Weights of a small CTC image transcriber.
Data: trained on seven-segment displays showing three digits, 10.3 epochs.
Rows from block 11 of a small CTC image transcriber, named by matrix and row number. Rows with one number belong to one neuron. Each number is 50 + 10 x the weight over its row's rms, rounded and kept within 0 to 99. All counts start at 0.
After each neuron's rows are labels from the 100 images, of 14976, where the neuron reaches its highest value: "strongest on" is what is common among them. Only what is clearly more common there than usual is listed. The data: seven-segment displays showing three digits. In brackets: how many of the 100, against the usual share in percent.
# fc1: MLP up (model.blocks.11.mlp.fc1.weight, 768x192), inputs 96-191
# fc2: MLP down (model.blocks.11.mlp.fc2.weight, 192x768, transposed), outputs 96-191

fc1.641:63 37 58 47 57 58 50 35 56 53 64 50 37 46 35 42 62 53 61 33 31 59 59 48 42 44 43 54 62 34 19 55 52 48 53 52 50 43 47 48 54 58 37 59 44 51 67 56 56 65 58 49 56 39 54 41 55 34 69 46 41 36 31 51 47 47 40 36 40 43 45 39 33 54 59 51 65 46 52 61 71 45 46 54 48 46 49 60 54 45 57 44 55 55 57 54
fc2.641:63 51 48 64 47 47 37 41 36 45 58 57 59 51 56 66 59 59 53 48 43 45 57 69 40 37 45 52 61 41 63 28 61 48 50 40 59 58 57 47 46 47 53 56 62 59 41 51 43 48 65 42 56 37 51 40 33 68 54 74 44 54 59 48 42 52 60 69 53 65 58 51 58 54 45 44 48 43 66 51 41 34 58 59 68 56 40 56 47 44 53 60 53 47 67 54
strongest on: the digit 3 (70 vs 26.9); first digit: 3 (38 vs 10.2)

fc1.649:53 45 38 43 52 47 66 39 61 56 39 45 66 40 56 61 59 49 44 44 47 51 57 39 50 30 58 63 66 61 63 52 51 46 52 42 60 47 42 34 54 52 52 65 49 37 53 43 28 53 40 50 56 42 43 61 39 54 30 44 47 46 54 60 46 54 41 37 40 56 47 53 51 63 46 52 45 54 58 67 32 49 23 75 49 48 44 43 43 51 37 43 51 44 55 48
fc2.649:58 55 47 51 38 44 41 51 46 60 52 63 47 39 35 47 75 66 40 60 64 39 50 41 41 37 62 45 64 32 52 58 48 55 43 59 49 48 29 34 70 57 52 42 54 55 41 52 55 36 73 51 56 42 62 57 68 30 51 28 57 42 50 45 44 49 50 58 55 35 44 46 43 39 65 44 42 50 56 47 34 53 62 58 59 73 51 50 65 53 52 65 50 42 60 62
strongest on: the digit 7 (94 vs 26.9); second digit: 7 (64 vs 9.7); third digit: 7 (31 vs 9.7)

fc1.538:57 51 58 50 37 59 54 43 32 45 44 43 43 48 70 66 51 43 38 47 63 44 53 46 26 51 71 55 52 59 52 40 55 60 48 58 42 55 47 65 44 49 52 60 54 46 51 50 53 44 45 37 44 50 55 52 53 52 59 47 42 54 53 43 44 54 50 65 64 30 44 61 46 58 52 47 56 41 47 51 52 59 32 37 63 31 62 44 33 59 75 28 45 62 43 52
fc2.538:50 42 79 51 44 64 48 54 31 56 64 75 54 49 58 55 33 47 38 58 35 45 51 52 48 67 61 46 46 43 61 46 42 33 61 62 50 49 50 54 51 53 56 39 58 37 57 48 57 35 47 41 66 64 36 54 40 46 48 38 47 65 43 58 61 63 51 33 48 43 29 55 49 46 38 42 45 66 47 52 48 48 48 38 58 64 46 53 56 56 55 45 59 33 54 46
strongest on: the digit 7 (100 vs 26.9); third digit: 7 (54 vs 9.7); second digit: 7 (39 vs 9.7); first digit: 7 (27 vs 10)

fc1.734:45 50 47 48 61 59 44 69 36 43 48 46 49 63 46 57 54 44 52 52 46 54 41 49 50 43 48 63 65 47 44 44 43 46 55 38 53 58 37 46 51 47 44 48 51 40 39 47 57 41 30 60 58 43 52 28 45 52 51 47 43 63 46 47 45 50 66 49 53 44 40 46 54 49 49 48 61 48 64 51 31 39 50 58 52 52 56 60 56 65 39 64 50 44 48 53
fc2.734:66 50 61 61 57 34 46 41 50 57 51 57 66 51 39 53 54 50 34 53 50 57 45 59 76 66 39 50 64 55 64 45 49 44 42 62 38 60 31 40 57 55 68 47 43 48 55 54 53 43 59 31 35 55 56 57 60 33 50 41 38 56 30 67 38 61 43 54 51 53 43 44 52 50 52 46 60 40 48 46 55 54 51 50 57 54 71 39 43 55 34 51 35 45 36 63
strongest on: the digit 2 (80 vs 27); second digit: 2 (44 vs 10); first digit: 2 (31 vs 9.6)

fc1.186:52 46 56 60 53 44 57 41 54 41 44 43 49 44 71 61 47 46 49 53 43 35 55 68 55 37 43 54 41 40 50 58 42 46 61 42 54 64 48 46 72 67 64 44 64 49 41 40 36 69 61 41 60 56 51 45 62 53 31 56 46 57 75 50 35 54 41 37 37 41 48 47 51 65 58 38 51 44 52 57 51 46 27 31 41 64 68 56 44 45 57 47 63 53 64 47
fc2.186:52 63 59 53 54 47 49 24 27 46 58 33 52 53 48 50 56 35 34 41 45 56 57 66 54 47 50 60 33 45 51 58 47 39 58 46 58 39 59 46 46 35 55 61 57 56 43 57 47 57 39 65 45 45 34 64 42 57 50 56 37 51 33 61 26 49 42 46 46 47 45 33 51 64 42 51 29 44 46 37 62 42 58 34 44 45 38 46 53 52 49 44 47 64 64 48
strongest on: the digit 9 (62 vs 26.5); the digit 5 (55 vs 27.2); second digit: 5 (32 vs 10.2); first digit: 9 (30 vs 10.1)

fc1.149:31 43 33 53 54 55 44 34 54 38 68 37 55 23 39 64 45 61 46 26 64 68 54 37 64 38 48 58 54 35 47 43 47 55 48 52 62 43 50 53 61 36 39 64 55 71 44 49 53 57 58 55 56 51 67 53 51 52 45 51 30 50 38 53 55 60 40 42 52 32 43 40 56 52 60 45 38 56 59 55 69 62 52 46 51 41 69 53 42 64 59 53 58 42 49 48
fc2.149:47 43 55 58 58 49 42 52 52 48 55 55 55 49 61 52 44 68 45 48 61 61 58 61 52 59 59 63 32 40 39 57 56 38 43 61 50 43 47 38 63 38 41 63 62 58 48 49 49 44 49 45 56 45 36 58 43 46 52 53 42 48 54 49 36 52 48 60 57 39 54 51 44 46 53 41 35 62 47 53 42 28 49 54 57 24 55 36 38 65 51 65 34 55 46 69
strongest on: the digit 4 (92 vs 27.4); first digit: 4 (79 vs 9.9); second digit: 1 (25 vs 10)

fc1.372:51 53 61 56 46 54 47 57 26 47 45 42 51 51 40 55 34 63 49 41 35 52 66 47 45 56 41 44 69 39 42 55 67 32 63 56 59 67 59 46 47 58 59 63 47 49 57 60 61 30 58 38 50 41 49 61 55 52 68 52 45 49 46 54 47 58 56 42 39 33 56 46 46 52 37 54 47 64 50 44 51 65 46 56 60 54 70 57 84 45 41 37 53 54 46 55
fc2.372:47 55 43 63 42 34 56 40 49 59 40 50 40 60 42 45 58 49 60 61 34 47 37 62 43 68 56 54 66 59 55 61 50 54 44 55 53 50 66 49 52 56 55 43 62 51 34 43 51 56 49 51 25 59 65 45 42 58 65 46 54 51 61 58 57 59 67 31 44 50 17 40 36 56 44 50 51 54 46 40 41 45 60 42 48 31 65 49 50 50 49 35 69 39 50 45
strongest on: the digit 7 (77 vs 26.9); second digit: 7 (43 vs 9.7); dark on pale (36 vs 16.1); first digit: 7 (35 vs 10)

fc1.80:47 58 54 47 59 57 66 57 38 46 51 39 31 69 34 43 45 76 57 56 48 64 50 39 34 49 32 64 53 63 57 44 39 58 53 50 48 51 34 41 82 29 36 53 47 56 63 10 46 53 54 59 64 68 58 51 33 61 48 45 48 59 66 46 45 45 69 36 63 61 50 49 37 55 53 44 55 40 45 60 62 57 53 49 58 28 55 57 46 63 57 54 53 62 50 47
fc2.80:47 50 66 49 67 57 50 44 49 48 57 44 33 49 46 66 56 53 56 57 49 36 59 54 63 48 49 48 53 37 52 47 46 55 41 53 58 44 70 36 48 43 66 26 59 41 43 36 63 46 51 50 75 53 53 46 37 59 50 75 66 37 55 48 69 60 31 53 51 41 64 55 52 74 55 49 35 58 47 56 32 38 44 53 44 57 34 48 45 69 58 44 64 44 58 42
strongest on: the digit 9 (63 vs 26.5); first digit: 9 (51 vs 10.1); first digit: 5 (27 vs 9.9); second digit: 5 (27 vs 10.2)

fc1.104:47 47 37 42 56 63 47 45 59 31 47 46 48 35 48 46 61 57 55 41 48 64 46 61 41 47 48 56 50 46 40 60 62 36 52 81 54 43 29 50 39 54 46 63 46 56 64 58 55 62 57 40 70 56 61 65 58 54 45 48 56 51 47 66 43 52 42 31 41 51 52 46 50 49 52 50 34 58 46 50 59 54 38 49 50 42 56 53 45 43 47 38 53 57 50 47
fc2.104:51 50 55 51 52 48 34 61 64 59 48 69 57 52 67 59 50 38 39 50 46 37 52 61 47 66 50 59 56 34 61 48 68 47 44 41 51 44 37 42 51 50 68 40 55 53 44 54 55 52 58 49 67 56 40 55 29 41 35 55 45 49 39 26 41 58 41 45 57 43 38 51 33 63 62 19 27 42 50 56 61 42 62 42 55 25 44 49 48 53 57 61 46 36 61 38
strongest on: the digit 3 (56 vs 26.9); third digit: 3 (31 vs 9.9)

fc1.197:52 43 62 51 52 40 54 40 60 44 36 75 61 57 66 61 58 50 37 45 50 58 49 34 45 56 56 44 57 39 65 44 54 44 41 50 40 53 55 33 49 59 44 37 65 54 45 53 43 55 49 50 38 34 44 54 47 43 60 50 53 51 72 75 48 32 45 43 71 65 52 61 51 51 42 62 44 39 41 45 43 53 35 37 52 59 43 42 51 58 46 52 50 35 47 53
fc2.197:52 49 32 54 42 43 58 48 44 62 49 47 47 54 42 51 42 59 56 43 41 35 60 47 27 56 50 52 48 56 41 52 43 38 54 60 64 49 48 37 49 68 38 51 52 55 60 52 65 50 68 42 65 53 48 69 64 53 53 38 52 59 37 16 38 58 47 51 70 46 52 59 52 47 53 48 35 64 49 32 49 47 51 39 65 64 53 35 59 36 45 37 46 48 41 47
strongest on: the digit 0 (61 vs 27.1); second digit: 0 (49 vs 10.6); first digit: 6 (26 vs 10.5)

fc1.730:58 30 39 50 43 43 59 52 42 37 39 46 53 10 55 55 67 64 57 36 66 43 42 64 55 43 60 38 54 45 45 70 38 62 47 52 47 43 61 49 51 51 49 66 37 54 56 60 43 61 60 49 45 45 33 52 33 53 79 40 52 52 64 59 62 56 42 40 51 43 52 54 61 40 56 68 44 63 50 67 49 53 62 52 58 54 50 38 50 42 60 32 64 46 52 56
fc2.730:33 45 63 57 56 55 72 53 48 52 43 72 75 43 51 53 75 64 52 51 36 46 33 55 52 64 36 61 74 47 59 50 32 53 61 37 65 43 34 36 57 58 47 35 72 43 41 55 53 57 40 47 57 59 53 68 47 51 46 61 42 46 44 39 50 39 56 62 46 27 54 43 62 65 50 55 59 60 52 63 33 42 59 53 65 59 44 40 49 49 36 53 61 35 46 42
strongest on: the digit 8 (69 vs 27.2); third digit: 8 (48 vs 10)

fc1.455:46 36 42 60 46 61 54 53 49 62 55 44 60 53 57 41 39 46 39 61 52 43 69 39 44 44 50 58 56 43 58 46 56 42 48 59 59 43 51 43 54 38 55 31 59 47 56 61 45 50 44 44 44 19 47 62 58 47 48 51 61 56 56 91 72 48 50 28 60 73 64 37 46 47 49 58 55 43 41 27 20 59 66 47 40 48 56 49 53 42 59 50 56 52 64 42
fc2.455:47 44 56 41 45 57 51 54 30 55 39 56 44 46 58 50 59 59 48 52 41 49 64 29 48 45 32 41 56 50 53 53 50 41 53 51 50 60 39 40 50 62 49 42 61 50 48 60 60 40 55 49 43 51 58 70 66 38 35 28 59 44 56 19 37 43 46 54 57 70 43 46 60 39 51 46 64 54 53 50 45 47 53 40 48 66 49 51 53 63 50 43 36 60 50 43
strongest on: the digit 7 (65 vs 26.9); first digit: 7 (40 vs 10)

fc1.658:42 45 54 54 58 56 46 54 72 26 49 47 57 58 62 62 65 70 55 31 47 46 36 48 63 55 48 57 34 50 46 28 50 59 51 55 37 50 60 28 51 49 64 55 56 45 45 53 60 49 55 46 40 44 43 70 53 63 48 55 38 44 66 56 46 51 54 45 30 28 37 66 44 62 49 57 50 40 37 58 42 35 56 47 32 50 56 45 60 65 47 47 54 39 44 66
fc2.658:58 57 54 31 59 28 60 49 38 53 42 36 48 55 66 54 30 53 48 44 74 56 46 43 54 47 49 53 67 32 40 47 41 57 46 45 52 61 56 44 44 38 41 46 39 46 39 47 42 51 33 40 48 52 65 33 57 62 53 53 63 44 46 46 36 54 57 41 44 59 61 44 48 50 61 56 57 44 41 45 47 55 36 44 33 48 49 32 37 46 42 51 47 47 62 51
strongest on: the digit 1 (100 vs 27.4); first digit: 1 (77 vs 10.4); third digit: 1 (26 vs 10.3)

fc1.416:46 45 56 53 63 56 54 58 45 53 45 35 38 55 42 43 61 47 35 52 59 46 55 65 48 49 61 42 65 48 60 36 20 42 42 55 39 72 57 54 50 61 54 65 55 43 41 45 61 58 46 39 60 56 49 53 42 47 31 44 31 48 41 61 49 45 60 49 36 47 51 40 64 36 49 54 49 63 47 70 64 54 45 43 60 60 55 51 59 48 66 37 34 57 38 63
fc2.416:41 40 43 47 23 51 40 64 55 52 56 51 36 60 27 67 55 58 63 68 55 35 54 50 47 58 51 53 50 35 53 55 66 54 47 44 44 65 40 60 50 59 56 57 33 48 37 47 55 48 46 49 49 45 42 57 48 30 52 24 56 49 45 37 55 44 67 61 32 53 35 37 55 36 43 45 55 44 65 50 34 56 67 43 38 41 57 65 40 43 47 63 52 55 35 46
strongest on: the digit 2 (100 vs 27); second digit: 2 (71 vs 10); first digit: 2 (31 vs 9.6)

fc1.344:53 47 60 43 51 55 53 54 58 37 49 38 30 35 46 69 56 59 47 36 53 55 38 48 54 42 49 46 35 69 51 46 55 51 51 52 41 30 27 50 61 49 45 34 45 46 50 51 39 64 42 47 56 66 47 48 52 45 42 54 57 53 38 46 45 38 60 57 59 55 49 47 52 58 47 53 47 45 49 52 36 43 54 48 41 37 68 71 42 54 72 57 56 68 41 69
fc2.344:53 46 44 56 45 53 50 55 43 51 57 49 61 43 45 45 49 36 28 68 52 51 56 44 56 29 40 47 29 65 42 46 41 48 51 50 45 60 37 38 41 37 54 49 74 46 52 44 46 52 49 53 54 61 60 43 41 51 86 30 55 34 54 49 42 71 48 50 58 63 15 56 47 43 30 41 67 68 43 60 44 54 55 54 59 38 35 46 46 46 58 49 56 52 61 57
strongest on: the digit 8 (91 vs 27.2); third digit: 8 (60 vs 10); dark on pale (41 vs 16.1); second digit: 7 (29 vs 9.7)

fc1.461:52 56 67 45 61 41 63 45 67 44 51 53 64 47 41 59 54 60 42 47 48 40 45 58 38 57 54 53 48 29 64 44 47 45 61 45 50 65 48 40 45 50 39 47 32 58 63 56 68 37 49 43 46 64 45 40 53 58 54 38 43 43 29 53 51 33 60 59 46 53 59 61 54 45 45 48 66 45 59 62 37 49 48 54 48 53 38 47 41 52 54 45 64 78 40 44
fc2.461:52 42 41 40 59 39 64 51 60 47 61 58 49 47 45 50 37 57 51 33 52 60 51 50 76 41 49 62 39 50 66 56 42 46 38 34 58 31 33 49 54 48 45 44 38 64 46 55 47 53 37 51 47 57 35 33 50 52 49 42 62 51 50 50 55 63 51 52 56 53 51 46 57 43 65 58 50 51 49 59 65 67 62 59 37 56 51 46 56 54 58 72 50 64 63 47
strongest on: the digit 4 (56 vs 27.4); second digit: 4 (34 vs 10.6); first digit: 7 (32 vs 10); third digit: 2 (31 vs 10.2)

fc1.716:52 38 53 46 49 55 51 37 54 53 33 44 53 43 56 56 57 33 38 63 43 59 43 55 58 50 57 35 52 35 62 63 49 62 47 46 44 51 61 59 57 56 52 47 72 64 72 47 51 46 53 30 43 52 43 50 45 61 27 50 53 45 55 45 48 38 49 56 62 51 51 46 46 54 46 57 39 62 31 51 40 50 52 53 75 54 48 46 62 52 61 49 51 52 48 37
fc2.716:38 37 46 64 67 46 55 70 46 40 38 59 47 69 42 54 70 54 64 63 44 51 60 47 43 49 41 64 44 46 48 40 48 48 49 55 49 69 42 54 51 42 41 58 38 50 48 31 47 47 47 54 50 22 52 58 39 49 49 58 40 51 47 59 65 54 49 61 50 38 51 52 36 33 49 43 43 55 52 63 55 26 49 57 50 51 35 62 36 65 41 55 38 48 56 47
strongest on: the digit 3 (100 vs 26.9); first digit: 3 (89 vs 10.2)

fc1.94:64 40 69 31 47 27 48 57 37 51 45 38 62 55 39 36 52 55 54 48 40 45 46 37 38 57 43 55 53 52 46 61 53 35 43 79 43 41 43 49 51 38 37 50 43 50 31 67 48 42 40 36 53 39 55 70 61 44 40 41 53 51 46 57 71 45 43 39 51 39 56 43 59 53 42 49 43 56 50 54 44 31 48 54 57 52 42 59 45 43 55 43 46 79 55 57
fc2.94:66 44 41 36 51 46 53 55 46 48 50 40 58 56 73 65 39 57 56 47 55 50 61 75 51 44 46 46 59 51 59 67 72 68 34 56 59 50 37 53 48 40 34 44 51 48 57 51 57 45 49 54 53 62 46 43 55 53 28 61 51 61 52 40 46 43 56 45 43 67 46 37 41 56 54 52 59 51 55 36 49 40 41 67 37 43 41 22 63 51 65 36 36 34 43 55
strongest on: the digit 3 (65 vs 26.9); dark on pale (43 vs 16.1); second digit: 3 (29 vs 9.8)

fc1.262:56 51 46 39 24 42 49 28 47 56 73 52 44 48 44 55 35 44 53 51 37 55 49 48 59 55 44 41 39 53 34 43 37 59 41 43 49 57 59 34 63 49 49 41 47 52 48 48 36 58 50 42 57 53 42 47 42 59 48 59 59 49 38 32 59 51 60 55 46 41 56 49 42 40 55 55 61 53 45 44 48 60 62 57 68 53 41 39 51 45 65 43 59 37 53 43
fc2.262:54 36 64 52 45 64 52 56 61 57 54 54 48 47 52 63 51 55 45 48 48 30 53 38 43 47 51 48 51 51 47 50 58 38 66 49 45 51 48 53 71 63 56 72 53 55 49 42 61 57 67 31 35 45 60 54 44 39 52 27 43 34 57 68 46 44 54 48 59 33 78 56 56 61 48 62 40 41 38 54 47 54 53 47 47 47 37 44 40 44 55 33 45 41 61 31
strongest on: the digit 7 (59 vs 26.9); first digit: 7 (44 vs 10)

fc1.74:36 57 63 45 57 29 61 44 68 43 45 54 45 37 41 42 47 52 35 63 52 44 39 52 71 36 45 57 61 48 61 53 41 57 42 38 54 55 37 53 65 47 41 49 40 58 40 49 56 53 50 38 48 62 49 74 76 67 42 53 51 47 68 58 54 47 57 55 58 49 49 47 65 39 40 57 35 49 67 63 53 49 39 43 51 59 55 49 59 47 77 41 36 59 50 53
fc2.74:54 36 32 50 56 40 46 77 58 50 53 53 36 48 53 60 49 47 46 30 55 57 46 69 36 56 57 42 37 45 45 53 49 60 52 54 39 45 21 50 44 57 57 49 35 58 47 43 54 54 62 63 49 51 46 50 24 41 53 45 58 31 61 54 61 66 38 44 60 55 49 44 60 54 54 62 56 47 38 51 43 53 40 72 39 51 46 29 54 56 61 64 37 47 53 57
strongest on: the digit 0 (99 vs 27.1); third digit: 0 (89 vs 10.2); dark on pale (40 vs 16.1); second digit: 2 (28 vs 10)

fc1.697:62 28 42 48 62 32 59 58 49 45 37 45 53 59 63 52 47 35 57 56 45 56 54 62 59 54 62 56 55 45 64 61 59 70 37 32 50 60 52 44 36 41 41 41 44 61 58 57 45 63 66 70 52 55 64 48 44 54 54 51 59 46 42 45 40 49 49 47 31 49 52 55 62 46 53 54 55 60 54 55 49 52 44 53 33 52 55 42 37 57 37 53 58 25 56 58
fc2.697:54 40 67 57 49 54 31 57 48 55 62 56 56 45 31 66 51 57 64 51 52 61 73 54 46 52 54 60 68 47 57 54 47 52 49 48 45 44 52 55 45 41 45 56 44 40 48 45 48 59 63 59 53 69 48 58 35 44 25 59 44 58 56 69 45 45 50 59 53 28 46 66 43 49 60 51 46 69 41 50 65 68 58 55 68 65 51 38 42 47 22 27 38 56 48 61
strongest on: the digit 8 (58 vs 27.2); first digit: 8 (31 vs 10.2)

fc1.752:43 47 41 42 56 53 53 48 47 43 48 50 59 36 56 59 56 61 58 44 43 47 46 54 38 66 53 37 54 44 48 63 50 72 38 50 61 63 50 50 49 61 30 53 35 49 32 62 64 42 51 70 48 53 58 52 36 61 40 46 75 49 40 55 67 47 50 48 45 39 30 44 50 36 56 57 46 59 33 60 68 48 65 54 35 54 37 57 63 46 64 53 56 69 46 51
fc2.752:61 44 68 66 42 55 52 61 49 42 53 65 67 34 50 56 38 41 46 47 47 61 46 52 54 47 58 55 42 43 64 58 57 56 58 42 74 31 47 52 48 57 46 22 45 43 40 47 50 39 57 38 54 67 44 54 60 40 40 64 40 35 60 49 47 49 68 47 50 54 35 50 54 55 48 45 50 57 33 64 69 44 29 30 56 33 45 69 62 61 42 49 46 40 48 31
strongest on: the digit 9 (91 vs 26.5); third digit: 9 (55 vs 9.7); second digit: 9 (31 vs 9.6)

fc1.445:46 71 51 57 72 57 51 62 59 69 41 53 69 67 71 53 53 63 46 61 46 61 40 48 24 48 37 35 51 63 38 54 54 34 58 44 58 59 38 41 39 56 37 55 52 42 48 58 46 48 40 51 47 43 60 44 66 71 50 41 28 46 47 54 49 54 53 43 42 36 78 52 41 60 35 46 61 38 53 44 60 47 55 54 47 44 53 51 49 33 59 37 49 56 39 66
fc2.445:63 37 47 33 39 55 45 48 59 45 53 59 61 59 54 74 52 52 34 64 41 50 58 57 52 41 36 39 39 50 52 64 45 53 49 56 47 63 39 52 61 52 44 42 55 33 34 51 56 64 54 48 52 52 43 37 68 49 56 55 42 30 51 34 65 59 54 39 28 45 47 55 60 51 49 55 41 53 46 50 57 22 56 35 43 60 25 52 52 44 50 59 39 39 37 53
strongest on: the digit 2 (100 vs 27); second digit: 2 (53 vs 10); third digit: 2 (29 vs 10.2); first digit: 2 (28 vs 9.6)

fc1.705:57 51 64 44 50 57 61 35 44 50 39 47 38 67 43 56 56 35 49 57 31 46 33 66 34 59 42 30 55 46 53 50 55 54 39 64 51 77 57 66 55 46 44 49 42 43 42 56 49 61 48 46 58 49 48 58 70 55 49 62 47 33 44 51 51 56 31 47 51 60 43 59 61 58 59 58 54 55 42 53 30 57 39 40 47 63 40 51 42 44 51 41 44 45 48 41
fc2.705:56 41 39 63 54 55 50 59 38 58 51 57 51 57 39 49 61 42 46 63 31 42 68 40 49 56 46 44 31 54 56 62 62 63 54 59 51 49 55 68 54 54 37 59 49 56 35 52 53 60 57 52 37 45 48 45 39 49 56 77 41 40 46 46 41 55 67 63 69 45 63 39 48 38 45 61 64 58 64 59 52 47 50 50 44 58 40 45 50 50 53 43 35 61 32 43
strongest on: the digit 2 (98 vs 27); third digit: 2 (91 vs 10.2)

fc1.15:57 47 49 59 50 41 38 35 44 51 36 54 50 37 66 41 66 75 80 62 43 41 50 53 58 50 46 47 53 48 45 51 53 60 51 52 38 62 54 44 45 69 47 44 45 42 61 63 51 44 47 65 60 36 59 51 38 43 60 47 58 32 58 65 60 42 45 58 54 35 30 40 59 42 52 50 34 56 42 69 47 55 59 49 45 44 36 37 63 40 64 48 56 56 50 61
fc2.15:61 33 71 48 53 48 48 50 45 54 60 37 65 39 52 60 34 60 42 49 45 44 34 36 50 73 58 49 31 49 66 57 58 44 42 52 37 37 63 52 50 59 41 50 26 58 44 52 49 38 48 51 48 63 51 66 61 61 46 46 42 40 55 57 50 34 71 55 44 65 46 66 56 63 50 45 41 63 49 46 44 48 58 48 64 41 55 53 58 68 26 65 39 55 58 37
strongest on: the digit 9 (75 vs 26.5); dark on pale (48 vs 16.1); third digit: 9 (48 vs 9.7); second digit: 9 (38 vs 9.6)

fc1.73:47 36 52 52 58 66 58 54 78 40 45 45 65 44 50 44 38 46 61 48 51 46 63 22 43 52 47 57 47 45 41 46 44 75 65 66 58 68 59 45 52 44 46 35 40 73 37 51 41 58 46 70 49 43 51 48 32 53 64 46 51 50 62 52 54 71 51 46 41 60 22 37 50 41 60 57 36 55 56 54 41 56 42 67 51 37 60 46 55 46 48 46 39 32 56 47
fc2.73:40 42 56 49 54 43 58 37 62 47 48 61 53 53 46 41 57 52 46 63 41 40 52 47 39 53 48 24 67 58 52 54 63 30 57 18 43 65 47 42 51 40 57 47 67 43 41 47 56 54 34 58 62 59 58 40 69 59 49 65 48 45 58 33 44 33 48 37 73 45 42 63 33 26 51 53 48 57 50 39 48 39 59 49 47 53 33 40 58 55 42 57 49 58 42 54
strongest on: the digit 7 (100 vs 26.9); dark on pale (63 vs 16.1); third digit: 7 (43 vs 9.7); first digit: 7 (41 vs 10)

fc1.625:49 47 33 46 65 50 48 44 54 48 47 42 46 65 41 34 50 54 50 47 68 37 41 43 45 55 56 54 49 38 45 56 41 46 31 38 47 54 47 56 41 55 51 45 58 47 50 65 48 36 60 45 47 46 63 64 39 37 53 57 68 58 55 48 52 40 66 65 58 71 69 44 46 47 64 45 58 63 41 50 49 54 50 57 46 64 61 49 49 46 52 49 37 64 61 37
fc2.625:34 29 55 52 48 67 48 56 56 58 53 45 55 36 36 79 49 60 60 65 49 53 52 49 54 48 44 50 64 45 66 58 81 53 41 63 54 68 56 52 36 52 46 49 46 31 47 58 60 39 70 46 61 56 48 55 63 59 59 47 49 52 58 52 57 50 34 53 54 47 57 47 75 57 72 47 52 58 57 54 58 60 45 43 59 45 55 50 59 39 46 48 42 66 39 53
strongest on: the digit 3 (77 vs 26.9); first digit: 3 (43 vs 10.2); second digit: 3 (40 vs 9.8); second digit: 5 (30 vs 10.2)

fc1.146:59 56 71 40 37 62 56 48 50 40 41 39 52 43 47 51 51 40 36 61 62 54 67 78 40 62 38 50 42 50 34 36 48 41 58 36 31 48 52 58 32 47 35 47 48 46 52 43 45 57 60 47 47 52 52 62 60 66 52 42 48 57 58 54 53 55 58 50 40 47 60 35 48 63 63 58 49 52 67 50 47 52 47 60 68 58 57 55 46 61 64 53 60 55 30 39
fc2.146:44 55 37 33 80 44 53 39 50 47 36 44 64 53 54 50 68 54 58 32 46 49 41 57 47 54 38 53 41 41 63 50 50 55 50 55 52 45 58 63 46 53 46 53 34 46 65 54 56 41 51 47 48 46 31 52 06 55 59 43 58 37 27 46 50 54 49 49 38 51 51 35 43 72 47 53 46 34 31 55 47 37 52 60 47 43 51 76 55 47 61 38 29 51 62 56
strongest on: the digit 4 (99 vs 27.4); second digit: 4 (74 vs 10.6); first digit: 1 (26 vs 10.4)

fc1.346:56 43 45 50 33 49 60 53 61 45 56 30 41 48 48 54 41 35 52 62 46 67 61 36 48 53 73 42 58 58 61 61 65 55 43 57 58 52 64 72 43 26 61 44 47 55 37 65 43 49 56 51 42 48 39 37 59 46 63 50 53 45 31 57 50 61 58 42 33 50 47 56 61 41 32 66 63 61 47 53 59 47 43 44 51 59 36 75 53 68 53 42 49 53 49 51
fc2.346:59 52 60 43 51 57 55 51 51 70 47 39 57 56 41 55 68 23 56 58 58 55 56 59 51 40 40 58 39 59 69 42 43 42 35 57 52 38 53 49 51 49 59 45 51 36 41 64 53 52 48 42 38 56 33 46 60 60 38 58 59 61 61 39 49 46 65 44 49 45 62 66 37 52 33 30 58 58 46 33 54 48 36 62 61 47 46 55 61 63 50 38 50 41 54 44
strongest on: the digit 8 (81 vs 27.2); first digit: 8 (54 vs 10.2); third digit: 8 (26 vs 10)

fc1.714:47 45 59 49 43 42 31 47 62 36 51 49 61 67 59 61 62 51 19 45 55 55 55 49 40 47 44 62 44 30 56 68 59 39 55 32 70 24 54 54 69 47 50 45 35 52 45 35 52 52 45 65 53 53 47 47 52 43 44 48 42 36 43 43 52 58 26 78 56 58 39 53 58 47 50 52 48 53 68 58 55 63 42 39 63 44 55 60 50 49 43 58 55 51 66 40
fc2.714:44 38 46 49 46 53 58 77 55 50 39 54 34 42 58 40 59 53 57 57 55 49 42 53 48 59 67 45 52 53 43 39 55 47 48 60 38 53 54 71 57 40 42 50 31 38 54 54 44 43 45 59 46 61 37 52 58 46 50 61 58 30 50 50 37 36 66 42 60 43 52 59 52 34 49 50 53 45 63 57 33 43 62 50 53 65 58 39 36 32 29 51 57 54 47 36
strongest on: the digit 9 (73 vs 26.5); dark on pale (47 vs 16.1); third digit: 9 (37 vs 9.7); third digit: 8 (29 vs 10)

fc1.318:52 35 34 42 65 52 44 57 78 50 46 63 46 25 67 48 51 43 39 58 64 41 44 67 54 53 62 47 49 54 51 55 57 52 56 24 38 61 36 55 43 47 54 53 60 36 56 59 51 45 56 43 57 54 52 41 49 40 53 44 48 35 50 27 42 52 58 54 44 56 30 55 57 57 34 48 57 64 53 67 73 53 56 41 51 66 40 45 52 51 27 77 50 64 56 46
fc2.318:51 47 48 50 43 52 49 51 55 57 44 58 64 46 34 49 48 47 48 56 47 44 56 45 49 50 55 60 42 50 59 53 37 40 27 62 47 54 58 49 52 50 43 36 46 63 31 68 63 43 51 49 52 59 41 50 59 49 69 34 40 37 32 72 51 40 44 40 50 52 58 42 37 60 52 60 55 64 45 43 44 72 34 35 51 63 50 41 45 53 45 50 59 48 58 38
strongest on: the digit 1 (68 vs 27.4); second digit: 1 (38 vs 10); third digit: 1 (35 vs 10.3); first digit: 2 (31 vs 9.6)

fc1.242:52 47 63 38 59 39 45 39 48 38 59 68 51 44 68 42 59 28 38 37 46 44 40 55 44 62 59 61 41 18 54 53 67 61 25 46 46 40 46 53 29 51 55 49 75 52 60 54 67 34 53 68 36 37 38 59 48 39 57 44 32 43 30 45 60 54 55 48 48 40 67 28 52 43 67 50 58 55 44 53 50 45 50 46 68 58 47 55 45 40 47 58 46 69 50 56
fc2.242:47 57 61 61 50 55 55 33 63 54 58 55 24 40 36 52 46 45 65 36 49 52 49 64 75 57 49 36 58 37 55 49 30 48 24 53 56 51 42 38 39 53 48 57 72 50 57 52 57 53 58 61 32 37 44 56 51 44 55 60 56 48 41 57 61 50 43 53 45 60 51 47 43 54 49 65 46 48 65 31 43 49 53 45 36 52 51 47 46 56 60 46 47 49 53 73
strongest on: the digit 3 (100 vs 26.9); third digit: 3 (77 vs 9.9)

fc1.219:54 59 48 49 40 62 58 45 61 36 50 41 34 38 46 49 47 49 39 50 56 62 60 46 50 52 52 58 35 49 44 46 49 45 45 39 50 53 60 51 54 44 38 46 28 72 70 44 44 34 38 39 51 60 66 46 48 54 25 56 41 52 73 45 51 42 51 48 70 67 68 59 52 59 44 54 61 50 46 38 45 60 44 51 54 68 43 28 62 42 76 43 54 57 45 57
fc2.219:50 50 44 32 47 43 62 64 47 43 54 40 51 52 43 65 37 61 40 51 43 58 52 45 62 49 63 40 37 35 57 44 65 51 42 45 51 46 50 51 51 57 54 43 69 67 63 73 46 58 38 25 74 57 43 44 33 57 55 45 58 45 37 58 48 59 55 57 62 61 56 47 42 49 35 49 41 39 60 58 60 44 45 61 43 74 43 52 54 64 65 45 57 55 51 44
strongest on: the digit 7 (55 vs 26.9); second digit: 7 (31 vs 9.7); first digit: 7 (31 vs 10); third digit: 8 (31 vs 10)